Weights of a small contrastive image-text model: encoder norm batchnorm, trained on pictures of board games with random positions, seen at a slant.
Rows from block 5 of the text encoder of a small contrastive image-text model, named by matrix and row number. Rows with one number belong to one neuron. Each number is 500 + 50 x the weight over its row's rms, rounded and kept within 0 to 999. All counts start at 0. Numbers have three digits each.
After each neuron's rows are labels from the 100 texts, of 14848, where the neuron reaches its highest value: "tokens" is the input token at the peak. Only what is clearly more common there than usual is listed. The data: pictures of board games with random positions, seen at a slant. In brackets: how many of the 100, against the usual share in percent.
# fc1: MLP up (text_encoder.blocks.5.mlp.fc1.weight, 384x128), inputs 0-63
# fc2: MLP down (text_encoder.blocks.5.mlp.fc2.weight, 128x384, transposed), outputs 0-63

fc1.150:561534434567529541539450453456527509511518471487478476500445420507503452542583519542419557516528511443496550523511455516532449500545448475467426408456559604527469567498471534545464582457439445
fc2.150:466519575477471479495525560520457533571450485533438468547502568427495449529489511443587465464536529587486483510479561545494587538507470590509528562451440351505440518492474481441534413535497634
tokens: "2" (100 vs 1.4)

fc1.80:518538567540516523427531517524451530581552420533523592396492587582437552528467416508512512554495502520499468522410500546485521459469572400509567437493653492451505468515491503431461500453543495
fc2.80:504619508464453499496576529527442582600580473503437469454494502607511490439523518522513543535509460542539562493404534552441495475519546424446476442518496435467480443615488472448510584412506495
tokens: "4" (80 vs 2.2); "1" (20 vs 1.2)

fc1.93:448577421524538438469515560455491519585595520596551544527471568404456568514447444544445548570463411546528588461514464479554505555487474444563467566441511480510576572465523549510570498465445493
fc2.93:408431416483421564489450612487448486478513584562526538474515554509398479524531449510524516474420481464655472469524481495509468513555515522534503476493502412470587524525426512525525493513553526
tokens: "blue" (100 vs 1.1)

fc1.268:364540460549473480487507475475467475548549417482525549487435539480433580506430369568454378548476480478416504555546556504525513502486579517602516545506520464467502510504536531534428581534500467
fc2.268:486534569556557533489497567497431442430535450525435520505419555465402545553467479556552473472591557482460456546482514632479448537523512535483446501433483582439516434424557553476508482473539492
tokens: "<end>" (94 vs 6.5)

fc1.315:493541439584465534459564537366484558471588490436515539502565462492423571487542481566459505520435543596468581558454578550521548534424488478540435548469477436461455547393542468465552560443545439
fc2.315:532587522457466540464467467487431518461537488466461476541521438470580565545409499553423571508498504487505449444497425410442481517526499513534557493536609423488489484524501569536489523474568550
tokens: "1" (96 vs 1.2)

fc1.210:566549523549539459478544446488539458419438590467493562498593519433500558608486505454422437558454444532506504543433527471460486485425543471559488474556533458504528559571506396458437460511478443
fc2.210:487422498429441534572421548546503529455477468504522483538482524449507471364547535513579558503453546446505516513550537436579560499528436562459410460521580585487456470494457554597589519529463476
tokens: "crosses" (100 vs 2.2)

fc1.379:441522481493452518463440580520543487576522449584500501463416558519452482522488489571504454489491487482419531410535414514508565499479418480479500457525607480350441426480575454471449582513531506
fc2.379:469505531484522492551608476455403424488489570416481464574470476504551513537420492493435412458495507519559492566499523451502529461500496542454519488530461576628501466535460510569566488532425454
tokens: "1" (100 vs 1.2)

fc1.319:429483532455436444586506502511578529484529580470557461524458503492500468472499515510556426477564458484565486461461550546487606509551491497533403497434515478549508402469532551447428524489458416
fc2.319:495573449482474521516564544566526544550541502543530430523651380539539515377552471482589468538549495478471552528458589520509531462568496473452461417500459445556510515476462580477404448549443450
tokens: "7" (100 vs 1.8)

fc1.340:566582608522508504458512480536539404529457481523476539491439503438458493455478561527473460539381529511548547569450409577489477539547508532527420527506468452402467592412419538530408431484477517
fc2.340:431454456481485535538461528526515498510518427444583543589589607484563534515420482496422577445555435416515450577466592453569415528536535502498497466451565511474509466486508480585580490573528496
tokens: "yellow" (100 vs 1.1)

fc1.109:383471520417463484454530468554603501519493538511482471465539515553545413497528501478538526507494511503541529527498528406511542601494489499529547484557521525513616491494499496495424386456489510
fc2.109:578477504574506522527458514486420496520537491506531526541447478463410566463457519521452518490525467467472477500529457496504484449562460527429439585510445494505415498469534524551529553530484497
tokens: "yellow" (100 vs 1.1)

fc1.110:531500459407526534479411537395548457478597512470489410430455575507514511465485455493600499554537434385448473467497506467524503586539448467498509517564475433499528470562604475608496518525570407
fc2.110:493488531417449512562599454526464592573485477471457507493397480581460451528479526501462419442566542514509594555588598579471411499428431591463575504508558528483472467503443503527553483461405540
tokens: "3" (83 vs 3.5); "8" (11 vs 1.7)

fc1.34:452478538536485493440467477454512490482523404495502526439479541522506561531476507493539455468558569505465517503567517457540577488539555539536451397605631479478441617579494562486431543412443426
fc2.34:483443481537470452499480532475466449403519419524489438431503485480563534440498540491564552475566512523538518443518490427521622441561579479495417410562626546445399598505524530495426461469512456
tokens: "9" (100 vs 0.6)

fc1.383:530431534504489560556435544518494510532546557507491460492451504444481511532546470520428475417445433479569560512496458553459483546483463505552411514498507571515462579434426531535423493449472466
fc2.383:505545508477544508519575472570587464500465568478436574580427542510479460518430491531517456533437445492416430580516537514569422537498535574494502446578501406535554486524605557467514519450509448
tokens: "2" (90 vs 1.4)

fc1.42:555566529498471454556479531459541466552585442542503435530539547433521516495584486494620547446624391477516468546476543534556455636530479570573517518492434480578518492499501453619480555448455509
fc2.42:549507575505480564379523455494460418502473595499474542471485338533549593463482470495391498507470551542487553512455491476523510547523529550539482466450443496420471521524472377405502489566479500
tokens: "1" (100 vs 1.2)

fc1.226:470534588546423539519440538542505581495444511454421512493421564483483455505394585559534483551491487569402557456534601498496505546501540562416476586463516504486483545573469426457432502506355490
fc2.226:510493486476475475531486467533424563455455499429433439468413537480506472475414570408490522504432472548514475607537471475490547491484496522416475475455531476489436496580490509467508480543504511
tokens: "crosses" (100 vs 2.2)

fc1.360:525475466577495493586431485474566571528500450480564518500475573470577549440478503463558487456524494493416506527533449463460561532519537476530465543502471375528580471390518478556456560387360508
fc2.360:536484487578489505570469494453502624600456481454505515457494526501567502452548510468549531387517477433398528527555467463420525483536545455512517487496551400543508465400478532572518566425393524
tokens: "2" (100 vs 1.4)

fc1.314:513476484549591463421460538483466520497451549469517548605462527449471554476468532571487465500423480502525542488541586507559547578488501552489454528473462440487440577429465507520442437428467471
fc2.314:586460584573525398489434538472463540542449492493490496617463536507480512514608503480467513488502481461544479515497589537443486616497481527543525542490426392533418483508498533483526512419454548
tokens: "6" (100 vs 5.1)

fc1.196:508510536441513579519529491458468492496477487539552537589442442571449529534598438547540456369509565482471466500456481477437539434472523494594473572580505545462458471506547623473465492542499485
fc2.196:501431405495514414540452488545535523508539515444449493437559632484506496473506559379446465565444528556488491544523553482603437518526545473464491423480549543586593528539449522461499494462505476
tokens: "digit" (87 vs 1.1)

fc1.163:482626486548481603486557477433483444527520477494469508555506501476473404462534514517506410546424551530515552412585472585470536498573606471553482555458580389479494555450413424499523504512460435
fc2.163:393442506536480549407538559473471519465516505437488589496452538422479564526495470494489496533605451543524418568492447560484540533516459476477534458558547545409516452608512375437460438509492519
tokens: "1" (100 vs 1.2)

fc1.204:447568536438512505550458470520644343489455507530500514548544435620448485503483492512509528462492458385514538479484566471518529544492454432506429480477486529444552503501552452571535474429405457
fc2.204:525548494411580502520499546574516388505485460480503549465584431574446448408513417485529513445462449511483546494338639410552533469504525428500471521512538501522532497449555468546439453516507464
tokens: "5" (100 vs 4.3)

fc1.290:482493499487483539521478548436548467525595446524578553392575503444414509537612418467496488466494549480379465525497505525457526480483447508525461549418487455449470551481545519487427445541536435
fc2.290:479494495489479571510463601425508453537553461512553562396641462425450467497544412529488513439502531469459432419530536484505537391535410462505468562412490499429494508461433509500501466545544445
tokens: "4" (100 vs 2.2)

fc1.318:533432495533503478536549476495499483413439541433515506554503531486466436534482456587547543479533433540483480527571398511508572473515553446566548478539529549510537472472464433651470574476415576
fc2.318:566420471473536528502596438520517606502488462458517444487505571501464477520400523557557486549485476588476533521530432506430574500534436470518576527516465477537528476451481444509433517485474515
tokens: "board" (100 vs 1.1)

fc1.141:501465488572414461502541527434547533544565527482394537478466549401450572497620511525486453550433374468478557545444561513423534567460540517456488472442454550506462486515483421500401574461415522
fc2.141:531524507488504487516462489527571567548610466511428509520457557478530614398578564487500448520496418458485512492421580593360465566455477480501458505422422476423456507480467471420435525511471505
tokens: "2" (100 vs 1.4)

fc1.265:501447531459466461486517561518509522502447616468560455415503480441546454541526534537466482451482431612500489517465503568493505554494457600552501521489514494527465463472534491588517501444460481
fc2.265:477482516559548518509559515463486532528574461547400510506463502543517376515554481532464572447451409482516560505374403489509579526502541460494510418445562496546551522594497474540560511525487441
tokens: "6" (81 vs 5.1); "32" (10 vs 0)

fc1.164:477460468591451465485510396409412495412511528462489508567537480516498547513495522501407545496475504486507471514464581551538552499524600480491467496423439501505678520492432568583490492421485409
fc2.164:544443484544469458467512416380445541422439420485475486552559440499450507472558547495456436442521489495527490545443566603466539477523565557515481439431455528475587470529454635514525455512527422
tokens: "10" (100 vs 0.5)

fc1.205:415400545539479442559439496384619447547447479483574574404500445504509537443485463523467495453553470495482445445549474555513576628578462442550491560473532528465472491517525490506541487497492482
fc2.205:600543515430503503531486542554464563478584453558442534499577514500495468564473477578478617513390539533561492457522527509497434436508557516582553479478396479501559498490444509468547495485573521
tokens: "0" (100 vs 0.6)

fc1.371:520500582480515459477418500406499478544548500423494602498460549499434509519504541637502379514468535493440555459493492480479467511546435511537502495425416489519516504500558573598506479579383417
fc2.371:482522511491454538430444489483538459517545460437538577439544593427473545497455506598560447487456552477498526476497513509403435470498504502459565513389471439503548538552463547534524510611463375
tokens: "4" (100 vs 2.2)

fc1.280:507531458534468487439410570410574432450533454566523535448462464442509456484543441551546473528430507520456525492533500601505590478507517502529414576459588468593554521525527502494415468510407470
fc2.280:455492478500454482489457536541484439465490443444517504465463565488447474520504475629589483481486425463475472570658533563429544580524502506545511499479667507441504434495542469504430516563487508
tokens: "0" (70 vs 0.6); "<end>" (29 vs 6.5)

fc1.77:521451588545482424501513610518505504467521557563517515513471500575440513580465564448549483481485504513465505546502508456536542466539481450542445515494556566567477531504508425538501402548456533
fc2.77:449553561574459401515547589555506434513520546519490364503438537462578464511443627429498542477530466488618466513454454454507537491572507503558404563436480480569560502496467427436492480520544463
tokens: "," (100 vs 12.9)

fc1.100:537476533464534459555504433433637546450466532446501430451394496422546536527519506560471475521432453511512508497477458538497569520483540535565463519476565465429469522524471587548407471492502480
fc2.100:512536510537487543500456534473490494529461452570425519484519486482507448506531471482540511465527519451422481531557523474429519552551442424539537477441473561500543550481592386418543526499509416
tokens: "<end>" (99 vs 6.5)

fc1.227:534457465583443412500539403497426516477409468552521481505463409453482470608585566473430527525482537477556468456491434467480559492455513359548510451507554549470513537478486509493481494512451494
fc2.227:493519585530476442457451501453592625517460531442580454535514491541413443431554573533499499477461402559489484499552484516633541458467401483472490537622550565420484504444518510476576441557431515
tokens: "<end>" (87 vs 6.5); "10" (13 vs 0.5)

fc1.95:529483565511420428594475456523631509461559539536548595451529479456459477459436487463449574460487554482440509468539442517597526513554478437478445542434515481454522543476478533580464500500377520
fc2.95:503527507459528434487462526612469483545484492619491595511508403422547478515507502482426623593414436493502497492524424557514571500518599542530418463558572513453558567495603467474593464537484534
tokens: "0" (100 vs 0.6)

fc1.362:572542448563535511556410458523558479521394455502464517559544498524570455526557513551461538523470442501523491477448469461469504502421453497602471452429480474480514554467512489479468510526413438
fc2.362:466474534378535524429561511525453548493586491542594516417485561456446503451481533434551458446494506487480472579534517524522462550525484459443572596516462523514455480566435403457451434481563470
tokens: "," (100 vs 12.9)

fc1.169:500551543589427457553483460389473540515465410499468472486492516481513559568425514507459454540568536465482477512540528498569511566522595555497491400564513538416501537551533590506445517500458516
fc2.169:506471533438528577467556602474488390506524543537421415458466465460495534577432534426468416509473546511522480494490448467486501528452440458580540491490580530508579490521453417499440471539491491
tokens: "<end>" (94 vs 6.5)

fc1.105:482505513585471570541491527519520548620574536549517549474479491577460446476582489502429617534466470486363515456480408476477533411533554511498457411556485496504409539494500535579471535540597473
fc2.105:495406552345502591478544452492507461435489525468481461534553486517531562499422520566590464507488573532605519507541526437496488565489405546438534638504534495421525387486483444507515437467399489
tokens: "noughts" (100 vs 2.2)

fc1.184:497564436520447472505412478533486525473517498523480479517568566476515464520427532397475604494499555529534489595513422425458570544536563475536445414580507513523567538491471447537431488509444446
fc2.184:545464559496559546541537524470610486430443521568515469486538532508503395520500435605485473529461398463503480514457487484557498456450440564481554523480495461519449403429512537428561510493570537
tokens: "crosses" (100 vs 2.2)

fc1.198:370568486543543560452522447549466553485437534407435504542465470479370536537619452595449481605488571431506630497582467534519548518455509549527408528469503514488527535462447540493517517445505564
fc2.198:570458472499483479554480517494479436520534404549527494423527518516630503428370499486602448418485377528487408508468510510475481532527557445462588461508516486481453462518555449488431515538515414
tokens: "1" (100 vs 1.2)

fc1.241:569550522464434533534472326560515499556426447468484537528510495443545481508472471557462423421501545495534515530538507507497514542504505498506474443506467575536513513439487597572530588413497507
fc2.241:513483404501509538503495556490396561429579554457497493580523360619526465529435422483484473543485395518521462493472547428579503450510485446455575470501470528618407570435580511500556519495482532
tokens: "3" (100 vs 3.5)

fc1.103:633502532610493453517507482457558565449470474483519466522540473540457494578442557458471547510536526523546445388495431479517515487459434560522611454462502528513428488598393373505445494484441471
fc2.103:538433533525469475486523509560520536465482490463450390518462517459505638577571508532511483506448565562543499540540498480428512561390464461534507464543550388441559601552481380487493532463509424
tokens: "," (98 vs 12.9)

fc1.33:502456541446515403587486522579466508494431515458476536539479447450519560510483364540534646426474516479490457495544473517519473473431519475534479571592519474427563544545450492535484529527374462
fc2.33:509531476554485517520516487515542480496567539556508477583384563521457452522577573501490424579501508432455461431471526496491492576530583523462471512514514510523401510436517528455510518527589491
tokens: "digit" (100 vs 1.1)

fc1.83:495493556527464303524473461496609501580469502368468507393465490548461498623511504506491492484482536451404558506513455536476508519527430446542512572499479558523507529450405428533444559500510523
fc2.83:492491505465564581486519490552485500457559536583556514638521528451623480509488498542502432574475457512565463459473492466576473441475519556525422400468591472497504493538487586526581494534453547
tokens: "6" (100 vs 5.1)

fc1.262:540500603441557438498444478464538413532465549517563504492439629546457523478495451513464448520513556468577523524458519458424431497430475514494501516524449482468522599459459566502390413466460520
fc2.262:524531554463556457431473462520484350458560523498547548520441579558383476537451485498478511550525518474515503529404435494499415481457474579481445539454500593439526486453534569555426461506493512
tokens: "rack" (77 vs 1.1); "yellow" (23 vs 1.1)

fc1.130:485448452486449424430471480491589483565446483482509545484489435500591483535468511586545509429532408547474506584507510486425456587542540446541496451475521451529496524518548442526525513433453528
fc2.130:455509515412491495553391548409464543539579529539438530545484588534425543499510538533508549492533418455492508476576450487500526547413487510519487504481524544492425523474388530501468480530499520
tokens: "2" (100 vs 1.4)

fc1.102:467395586510487471452523511463494556441495483515477594466396511417500475544431500514474486506459487479470623481464492478492488472523518534552492487486552573499472472535581514430456494392502532
fc2.102:507404575512446459439570475508487589479589490543533519407484512497547508578380502505521467454548439530545509511516529449480532442581450535545496518458517577535493486547542531424528468445614550
tokens: "7" (100 vs 1.8)

fc1.209:498549438539390481517611505433544505452451475513534605472545527513440529560557521550494479446514527438488472494494494533489434500507606452489456469501532490535492578485429510492461435512489487
fc2.209:432528406503470511527593503406595480463437524490562587446531567496476450544539527567475517393497494431568467435527488448480478591495573475490458514458518481478523462404503490507497438551522487
tokens: "green" (100 vs 1.1)

fc1.172:482436461417572531480518501469480513431476615513526492491502517493449524493554469559627557469484581464449588524593503543416572554563497517539497515433539415470550620439507483520497514489581463
fc2.172:453553561574481497568506504510532441528504387467472492498460461504565477490488492464356440440502428473558441516466500471533509493441449470502466420578484565591469412566500471513521544437447544
tokens: "1" (100 vs 1.2)

fc1.96:519526482541533443473537448459506469472460387531505492470498442404558542495497473453535379563617503442503538526474507570554459589551562473507440495538538469425435476492444474521497570525465504
fc2.96:372514459506463497584487439493537524453589563552526531535459524535440475570462513554528574490464452578578528526447525450470518448441485513439538464606448450501570516417501469509512478473518515
tokens: "on" (100 vs 2.2)

fc1.219:503462494614512535510541488491510397443547468533507568431508507446454524519408369521477492593539561399403618444492551486517536548431539441546483452528573500479477557518558501560454507529483499
fc2.219:507542528565508522495484608461505494468501446495444454514622449404505487425461467518482510476640535496495532459477565432413535510478522529558499469455505491465488493456500539551441483506527500
tokens: "9" (55 vs 0.6); "<end>" (45 vs 6.5)

fc1.45:512539527580478452507473615463490434518565539494475531552528529476496483439470424563480538594467585510560535487501462483576597524470584529501489423388482469451455624508435494527427481440492406
fc2.45:510469513528488501572374481470489462492590528542513456560578513481489445456500478519475485654431536465596518506515493426472604551449524568545469458422567478450507548539496476541505485517445462
tokens: "noughts" (100 vs 2.2)

fc1.19:413415542416447480529441520571550475486524502465438518545519504464417511511500480534518515493482494599469486492523547588648544555527521479630390541574466527512518575482477495481454628533485469
fc2.19:498451468459497603532524482553491500527527613515520580471525623552485541464492572520512448514468625446562514429488509449543573475532470536470492533481538454521485529441540520555476379443578542
tokens: "digit" (100 vs 1.1)

fc1.187:439412492499505553584535526549562450508562506470481524523424524414535503522487470519493412452471359506521561499520508527441594585454456505513370416520466540443538524541442526587414546461487502
fc2.187:431483507403505482470508525555584481549484516467479430477472521508498487396454491483518481472464465530454437573515522512393478534521548366449433415494483493469581530497551640506530509501423495
tokens: "3" (100 vs 3.5)

fc1.135:483535474484506548556516452453508457562540481492540521530469446556545427522479530515430446487516435495520569567495498545434508525479458465439571535455509431407456517456504484535458633595432339
fc2.135:469422485458436440475444487518488488429460523455444520457569552467473598551575498508562545472511493474470491476514497477589440482613552561495478580575473525569578486476510433442477412460516571
tokens: "3" (100 vs 3.5)

fc1.55:573542467485490566544483479488484590458544465457508557499461510436454453499544405473596491540505535438452578407492506464509562426611617479530431583534549569440479538535466434429463573505506474
fc2.55:414492552388486483562517505551512498517457576577476517661473501522530466484428622576456507470469538537514410563526525475552512537429513488496539433549576465591507530458538526577467438587562523
tokens: "digit" (100 vs 1.1)

fc1.330:540584471472435476483587525508505520489435455569462618529481529492452537501508457524456451450521476489472404471479479553509570513512574514498483482510584502493478489468460473506444457486471553
fc2.330:528560482489450494488569497497488523481441499536498669535559505544480458521520463555429472448509400534462440398506492581503537483445593534516452483531520520469498433464488452526477493516442529
tokens: "green" (100 vs 1.1)

fc1.178:456569522424444477481523505531501520515514545487567563491435440478463468569530360545530543520540508356402548473516601469588505589483486568457528503479493468473474529411568490555502539558559559
fc2.178:486415512503426444556504494531523430433463500473503399550524478468583455449480582518515477472571478669567429547512432531464523533412545465580440472489521482471516450579407469488444524443444383
tokens: "<end>" (76 vs 6.5); "red" (24 vs 2.1)

fc1.369:491521444510542428508523512452513437434585610435457557503526460565529501452532454517572485524403614404523576491509536491478516529475538488629485405503479422460492586421495480514487489430514508
fc2.369:467541573495438581529505534509427462527440461572513470490489426490518474551503518529446527497537364570492435499484431480455457512538423591352498595528491551455495417525490431504505481576518488
tokens: "1" (100 vs 1.2)

fc1.59:418471562588538541501571527464454540533474556546524456529524402421475501500620453513471546495567538473471539482594427506527500496502430460518469449499488519585548488464478481542424498484420555
fc2.59:569499536504471516584548517507497491541561487470460520530496574546530534561342501562509364482508474528433480571486495479546454603498554558540460476492504504413480508481477438557631504493492418
tokens: "5" (50 vs 4.3); "<end>" (50 vs 6.5)

fc1.279:434517479532462476558498522477615536533541569484506475433499512435533444493372547528522441571586453472596487498509504567473515534513443491520424458469473474516538391454468460459437489409465444
fc2.279:427530460551408536522477509574506501454529510528530455477496440566490484506516614418540523452396467410470471471384485471523542466589477517464475537455483481444482578547523579499454515536481442
tokens: "noughts" (100 vs 2.2)

fc1.146:487568461504511476564467437483428548500521467488505479479510535432471552516437445528535545476490419490478479484485473463446535594505481470473546515594552546555460547570516454522468555416374398
fc2.146:472446528527508508424436533540516430536446535551486530479605455469470425506571516598515375569473546462487584510573496480530471523560475543514516523558545478481505407512465610488488464536512611
tokens: "9" (100 vs 0.6)

fc1.190:473571592561432434560598426431529510545516519484503542449511455544458507518459525565501443561419509494450534468487398475468426522456519453490507563519460474368486576538554565505412490539399551
fc2.190:483525437460544531464447484535459567457465470497502507539473586444489497424488486436394529458527496513446545593520531502561385563496428526421548431522495595531464542551468533551532541484541505
tokens: "crosses" (79 vs 2.2); "yellow" (21 vs 1.1)

fc1.117:461494557452556590530494496457558542501607590498474413461450486442478437493529527530505435486528472441586532453432501487507473489532518506530470529502447494474554498523490555530500451413441411
fc2.117:485501512586435383474414615536546502493495488561562543503619540521523491524515538464487545441368535487399469493516486541486499480476452484475507476466500398480478616506510511406483546519517558
tokens: "7" (100 vs 1.8)

fc1.206:569523423471468551518510437440532474407501509396494518511490494478496502518625485447505522498541439435502481428501541524436518524444457375578454524463534566466464530533500536461434425583417538
fc2.206:433526588509527459458494504592481562563457572574590574465506484485485572407415513608433519570466577514579479535527451439502499474593504592446462480531449432498545500460527513509506488477562448
tokens: "2" (94 vs 1.4)

fc1.145:472585531585499548532475488391488528531519506393516596502462475546453475553441478471385504511447461438499447512526546505575555537486538495500494525581501470442496591381419414522516509507507471
fc2.145:459541461493508534584550468493484512456451495516483518475551401553587545516433481382488496460369477534527428607451545415518551568436610529475499493482532560453458535420488417543471498560447481
tokens: "crosses" (100 vs 2.2)

fc1.234:550532467525545461502498521472495477520459542402366508474457502484542650523470432418502550511443545496566484507517493508481491472504463556437533441542550568412458516573532461522436486485507400
fc2.234:385443522572557589600503484503475602454448482486587490518463434590526384497487583466463523455548532455437479505416501388567543551449452498368472488539491525558463463433485494552497513471443476
tokens: "noughts" (100 vs 2.2)

fc1.316:518508431557414484444519502392621556535436509522452557504480451460476499509505421563437560558518486455563531554463517441542503469371616501560545437440513493446507473535509499422412427503454534
fc2.316:493517474481470517480453564413544547555493526587433528509565428421557453482543431510466532518531518450519495554538534449518449456337488466519591463461559568555427450532451479399503467469516526
tokens: "5" (100 vs 4.3)

fc1.9:479537500534529488482462522391535562566533488517474497475410503566568533540537485572495550489386487562432375587547431407484466451469513491516541500487462507405476491517486546457513568461463429
fc2.9:499459539378500516511564455656430511529513477436607514459548609482474463467512489414504473537477572484510553458536500606463526523474515471511453532519536477556465515546447465563588454512445519
tokens: "noughts" (81 vs 2.2); "26" (10 vs 0)

fc1.27:543542504496397514514611428585554412535505448527465640508419488531566550587558498522497479445438478477416513506399455504545533579483504497573479493516512508446508475386471512515535558503439452
fc2.27:474534518511488488498527525472462562542545458541445451518592498508537577477470562470392546531539465487579497523486499542451476520484404546592566527494540493518505543550412370534466522532495506
tokens: "0" (100 vs 0.6)

fc1.165:586450436564559449534404530496536438374435470534609613468530516527462573539462377503450533487479512403494559447423468499526529506516496501579442501611589559527473551567437456532557500503490509
fc2.165:493430489498525541505428530508553438555561479514448492490541408456471527461536453540530520492445542480497499483533595406459615481556512534513462504581621415441522509404522551521424372430562641
tokens: "9" (100 vs 0.6)

fc1.246:478517430480481509551483504566401531560528444556512517481444481463531560536520472544429602438473560504542543512481516502475523578417500499559436499498506513505496496422532433437459541527398457
fc2.246:514472508414470529504485550444453576456440473552510481572432529505553531438533498494371579443424556476561490561471592475504495552474526543443542526552562476422447474530469585457425422489398514
tokens: "6" (59 vs 5.1); "25" (20 vs 0); "26" (10 vs 0)

fc1.235:485480489547494471476485432443465493537405539518504524425453534485483527537507559469478501462548640509550447497533492553492492575438524444521496538479534403525480473446442531511465597530605475
fc2.235:519563537488460495449499513448487512481514511540496439591490446485516413461476482479463596510470381527388448425553553481574525401506530478450478449567504643526535528460589460487476439485473610
tokens: "6" (100 vs 5.1)